Weights of a small model that predicts nearness at each pixel.
Model: 5.6M parameters, 48-pixel images, encoder arch vit, encoder norm rmsnorm, encoder activation gelu, encoder num experts 16, encoder patch size [8, 8], encoder layers 12, encoder width 192, decoder norm batchnorm, decoder activation gelu, decoder widths [32, 32, 64, 128].
Data: 195000 training examples, 8.7 epochs.
Rows from block 6 of the encoder of a small model that predicts nearness at each pixel, named by matrix and row number. Rows with one number belong to one neuron. Each number is 128 + 24 x the weight over its row's rms, rounded and kept within 0 to 255. All counts start at 0. Numbers have three digits each.
After each neuron's rows are labels from the 100 images, of 14976, where the neuron reaches its highest value: "responds to" is what is common among them. Only what is clearly more common there than usual is listed. The data: rendered scenes of coloured solids on a plain floor.
# fc1: MLP up (encoder.blocks.6.mlp.fc1.weight, 576x192), inputs 0-63
# fc2: MLP down (encoder.blocks.6.mlp.fc2.weight, 192x576, transposed), outputs 0-63

fc1.214:113109124117152115170173137106132112143191117112114106181123142133134126096103110155141152144153119125144144130103125089131126114136142147107061129149151117115133104102107077103115096141144118
fc2.214:143138135125128113140136147131116146131115131114138140124128119124134110136104137129137131161143132124131137107141111113106130146140102129121128126127127147134125128139118131138165145112133126
responds to: torus

fc1.561:112114137150139162120149122112112140119173121138120125128163143119144117116138112084108132097154155119155123121104154121168124165099119170088134117108115115131131134115143172060119096131101132
fc2.561:100090094113134127158119097149139159149143182116105123147133113143154099137110097155111099127153129168109124112102114144117127139149101133147131157144122107110142073118119123161128161154167117
responds to: tube; largest object: tube

fc1.30:065091124085113156121146127133151107112139138145141100139131127108118135082149142149150131122062148140131121128105119120141139117086135131104112128102124079108152114109137115155100135156127143
fc2.30:153164174133155126121127139133125092122128119118082091136121114124113122148101121144119103135152110147129141143128137099099120114151097133141124122131132156133120128124125158121148148120148123
responds to: capsule; its colour: grey

fc1.533:146148125145121132107123116129130131080118105145124130101131163098123125094138158100143104103144115128127147147140099165105130126159095096139111120162109129143129140108074091123125108133136122
fc2.533:138150164122127107167134155143133114139134096128103105134122124105114112128121135133099099162149127114113120137151149116117116149123137159086128128123172128123134116133120154095088145123115167
responds to: light from behind the camera; capsule

fc1.78:105124158117115135133130109123138113126126149130134108111146132120115114082122155169141105145090162105101124138113116130155172165129165129128127105072121101117137122150153140144131139139158110
fc2.78:142152153155110142117130102133129112122118128160104085126113120125136085100122119118110059121103113121151137138155109119127115064092107156096104101139119173154170113124107164122142143119142132
responds to: capsule

fc1.531:106112156117094105099092103163089120107146166147134091174159122113123189111162156143106125069120092155138136157119161161136107125153110128139119174132149147153142141125113109130112132148128087
fc2.531:168153156120118136143175146113115125098109140100179123128141101112154139127110110155125127156154111120127144107109105091103146138108107164139148127128140121138140122131178169126128148136096130
responds to: light from the right

fc1.75:166125174157108106110106113124161102135171127145118142166117149167079122123119167150087163120109129091158165151122168102144121167126152176141131129103147131137137126121129167107104119111140119
fc2.75:147169150127137124104108135149121138109095102115126117096144130106146131119159123121196134129119148130083118150162104145112151115154147059115132119132132114136121178134093128136122130139086134
responds to: count: five

fc1.0:081069112164101139134140172135121128116126115160135095155157118132132125145155118148133168128140121116139123116133129129116154146130123154091104149126119077107144140051077106131103098144092123
fc2.0:134132136112154133125131139115123114129119141113137141133124114130142126128103127125130143145121132132143127129142153094117120124128138133146100133113124125136124108119139163127134165131122125
responds to: count: five

fc1.549:141117138098108084156155137149125120152191142110116128122104129164125117114138136110110110093148074134129146120135142126101140145089125155143162129135179138127113122120159096157121082151168117
fc2.549:133112137151119127113136147153121152145134164120121096100143118162155082135136140154079128107124151153099103120150119152141150129100138130162132124119129134115160125131162133147144123134083127
responds to: light from behind the camera

fc1.403:142142117164125160170115151119108113095157147112107134147098085142150170123117108118108095128175090141108140103093114114115149148147094146100118138155124140154130109080111110102155150135163161
fc2.403:163193137132111136124111133144112166120103122105139122120120119120150114102155109108119078173155136116095127086120119107122110137144086141093109129156135157151150108121111147118147158157124136
responds to: chain link; torus; largest object: chain link

fc1.212:144134148128123084178134152140149142135164127150138142118163087106133146151168093125088175109147092138120093115085121114139140161083103127112178106127135112109099140118162103093107079116106116
fc2.212:137157135157130126129068110167145135180123114154132136125147133122137118135182145140096129117161153186130096162110152180137122106128087112141133108121131144145152118141121136131116106121153120
responds to: tube; largest object: tube

fc1.36:120097125129093131094114137114092092162132146168116095113086136118120123125118153108104113123102131126135187134147130162106140102088170156116145163149127134150126144121141135132124113116126159
fc2.36:107138129141155087169125140156132141135129117161160174122158119145138145143164108158128153131162121178100105143098146127126119118146110082146160099088131119101131111137135109130119131147140142
responds to: light from the left; cylinder; capsule

fc1.99:134132151157115127115128168164155141115119149156120091169132163106141108163164124155082147119149090146103144155120133144101121152149137138161161126111120084130132125093140112108116113144104133
fc2.99:143134133135151131138132124131131131144137114121117098136125142138126124151105128136117129125128109129101125128150133103131138128120142132121116131121121119132117134124143143131140149130138126
responds to: capsule; largest object: capsule

fc1.130:114110142140098160095108127142077129135145181119113102138107107156151115118102110136127122142090160127122144108121114142144176128136176131110135126102138115136103135133134155148179145125120109
fc2.130:132154123136134132111130135137142145163097090140106127133131174123129068123120118136117142132119127129104092124135149130141145103102092157099110113127128151119126127144095137130124110112116122
responds to: bowl; disc

fc1.267:131117134153128136098135121128073129153122138123137110121107149154148119089091155116115104129135122093140158119143131172116172137116129153107125107111135121148131134113112106155160126151134111
fc2.267:106129133107127089150121142150144158155115111172136122123134113093136117140148128152076129117136113174089129156137112140129123102115084128135159106108135143106125116133132146121131128102143116
responds to: capsule

fc1.139:089124158136151148136130102146140106094170165163161125140150124105099139111121147149113142124148139155109134152092122124125124171170149130157104096069121079110127101121148146109134130160168144
fc2.139:141133164155121119129136128169124124109125139104130096119123116151123109064127131123118115201106132096117144111156104115108145127125184142156101109123116111133144107115124136153101157141101131
responds to: capsule

fc1.241:109124115123109134162137155124101116144155153167149134189088163080149124122149181112151124164160143162142169136094133172112115158174101135120125140145148176197138102153118138134131086127155164
fc2.241:131159129136176150125142126173136125144113148099143130114136109108123127128123142144143141093126144125113120131138120147128077103129136107077123122119137198089123158133108179127124165121092118
responds to: light from the left; grey object

fc1.502:086077100103071091152167153121153136119162113162149133116117125121140153107140107113126120152095097135138146150147088099118112124115140122087120158144139108108124137084115079148094116141142132
fc2.502:140155149139162137125119129122123124114148135134116112141129134124129130119130147156130118119162107147122144115100147090110151094130114138134097114122127154166140139122136159129142133154136115
responds to: light from behind the camera; torus

fc1.495:115086124119100074148136125107151121154191141162118115178118122163137115168121124105097138072132111130135136148137143139151104136155151147092132155113141103097111146079135087101130094118143106
fc2.495:159155152129147137108129128133123138132120135119122120136121126125152129143121131127122131131137133142128122116140135100119131119127128113124123122123130141161144132123160151144154147143124120
responds to: light from the left; cube

fc1.364:070096125156118135139118143143116123137129166134157126125143068131136153163139139184108115148124151122139088110082086180148172111113128113126171087069115065085127103105159124137147084115090138
fc2.364:135154138110142125127117146120120138137128117126126090139121125114148093104094111102123116151122101141120094098146139095112129105079137116129089120128123149138110115153150134111157144166136127
responds to: tube; cylinder; largest object: tube

fc1.77:097109131123095109118132152142142131133124138162105106133149165147142125097156128149121113124043136136136147126118143144136126099100127149076158120115134137096122117095129112158120084132150098
fc2.77:116121115088143130137142087139119144121148099122135109146131147118143103141095127104135094136147118135129151101144118119085125126130103114141113144146132112118119105104121146144134168161101125
responds to: light from behind the camera

fc1.220:133122126150109152164111175148115136149126133160142170174077152063110116174163179136113142126153152176120129138090142103100111116175095172116117136161135166150125091129116117150121131135142129
fc2.220:137155134129172155125119119147137130125112136100132138132139125116119136124116125139133122111142143113117116147124134176130077100141135102077136128137138191087125144136100231113128170127104124
responds to: light from the left; grey object

fc1.162:076079121137095123109089139131117120163123144119114113124099082145117137160142114173098143128099140124106121109103112169128187106122171119139173123108145099093108139113139127148131114104094135
fc2.162:139146124144170135113102139130116130179107108092097107144122130161153083102081093116140121158124128127120088079116152105148154108093125134097083123132119147129129106140134135121162112161155120
responds to: cube; its colour: white

fc1.494:107094100117082095143157116092139122143195128150084127149124157128121111145124125094125113074108135154137141153117122140145092126120125155057148152127133127098088130093131104096130074102191110
fc2.494:167153152141140134119142123104126142120134133132110125134127126140140129157110131146125126121138123117122117103130136120109138131139120133113116105132128152155172143128148150165143153155119122
responds to: light from behind the camera

fc1.332:186125172126090092153089150169155114144100140161110094137133125105145114142128102110078136103129102152092140165149133100110094146119095177099159163167174137140140130123137110117085130133123120
fc2.332:072077102119119107155135147140134119166138101141112097157132162160133110167120143151097133127110137143120134152131142138132178101129147108111152139124128112118123145138113109159110108094130109
responds to: chain link

fc1.293:184175207155151141122129172100137097124144168148127100127119104122109126125119105150094145153127116116133152149096166078115168119099129151153163091107145133166117127138148179095096120102137108
fc2.293:130131130119116131107135102135138142149106117083129105129131125122152102143101099143157151085089141093125135124169093151145131114138158113103124097124116125107146147089098153164137154145103133
responds to: chain link; torus

fc1.410:106110113164101129109136147101131128128117177151123169087140122120118126137167158153163122115105152126123151135112118138144123145137164146119152112073120080109142113096126143140159119141181140
fc2.410:118116142139115103136152126156147100104104117143113122127119133165127098073119132105140095158073095108182160144167124113093123141094119141121118132148115141135136096091109151139096149136146143
responds to: capsule

fc1.564:111136141128113126084121199118129132080071119146121106123099118117137119158146121169155152154095133120123130106118139157144162103185187093151118106132164149136135139165081128147162158124146140
fc2.564:137155136130152128152148125155123142149117092132154121133147130105124122132123116143109153148164118144112114125139130113105142125121075128123142095107130135121122131138146142128116117126099119
responds to: bowl; disc

fc1.426:109121133133111107171134169143153133128140122147099146133103093125132140137169078111109170117103078148123148087090136151116133141077120146080151121138118137115118129096125109121125102142146155
fc2.426:165171149151142140115049136144129121138110119151120130145141122128138103157152126120099094132155132143106120119113186121148112101147098153114136119106156138152170105095116175121142168135170132
responds to: chain link

fc1.53:148153121160112131113111115120133146067139128152131142090129147098136147096155151112138096125162120136112154146131102145120132129149107101131113112154103126153147137106087089115146112120151104
fc2.53:139157166135122104169132160159126108148120103127103119137125121125106089114143130121103113151144109120109113137153158124106085155136109177090116122123162133117126115128100148110088155134117172
responds to: capsule; torus; chain link

fc1.60:078087127090091092138105147145138122142119099125096117133138128109103118165142159166117163121078125088134128108127109161142176135136150091130162140128156122124131146155076073142094143096100111
fc2.60:146180147143168125134142123121136148132143128112140111126131120122128135105107092129132112169142146126119096119117137124144120116113116131139110098096135127112111105130144150109136121134131122
responds to: light from the right

fc1.548:098102133113114156093137155111118122159137152095113092145086119132128112124111110153131139119074143097112135095117133158134175127123187141106145123106138106107096140114133144149140148134111147
fc2.548:142155117148135136120101109128132151190083072121103132129127149146138084134110107112108112143138138142100088116132131133139137104119085142105110118141119148129118111148113136127135099116149117
responds to: grey object; capsule

fc1.431:121131158115095105078080115154096109105144165123095098166146115120111177123168152135141100075132113151147153149127176142133099131162120116132165179142148172161152186132107124133121115132161080
fc2.431:179161140127125119141185156099114139105121134111175124131135126100151159134121146147131127129166093124123151114125087108087149144103088132137156128138135135147112145129170141117134120130113128
responds to: cube

fc1.469:135149137153161159132100102108158110133136135143128118159140126149110115139143118140126144134154140135116122151076125135137122108104142147126096094109127076101140113105134121084123113139098152
fc2.469:146131120136134132121126141132127140122119115142138130120124134115123129153113121112116135156132119119114148115152144127111124135138104141127112143133127118128117105102108152128127139126131122
responds to: torus; largest object: torus

fc1.562:067099126145097131118157146129122128116094117139112121114154106122130141144149139149128094162080140097190136102138113170116170095120127107122158101121114135125176132127068158156082151120107129
fc2.562:128134162127162119161153154149118100144139120148143113124134090118125122136086106114112133183116118126143128120146129102105138125113136123138123109099127118125120109141137134124127133124139121
responds to: grey object; its colour: grey

fc1.102:060071091130113155130127173136147126173124132132124120154137143112146109134124117146132152125177143144114152121111118112110130156152103190083127141106116054090115090049097104118121089131111113
fc2.102:086084101106135116129151126112126127135129147117114133144135135139132126122119139135137135104109110142134147120125135125110116144100128129119119161131116126114123133117129157139150161147129125
responds to: light from the left; torus; largest object: torus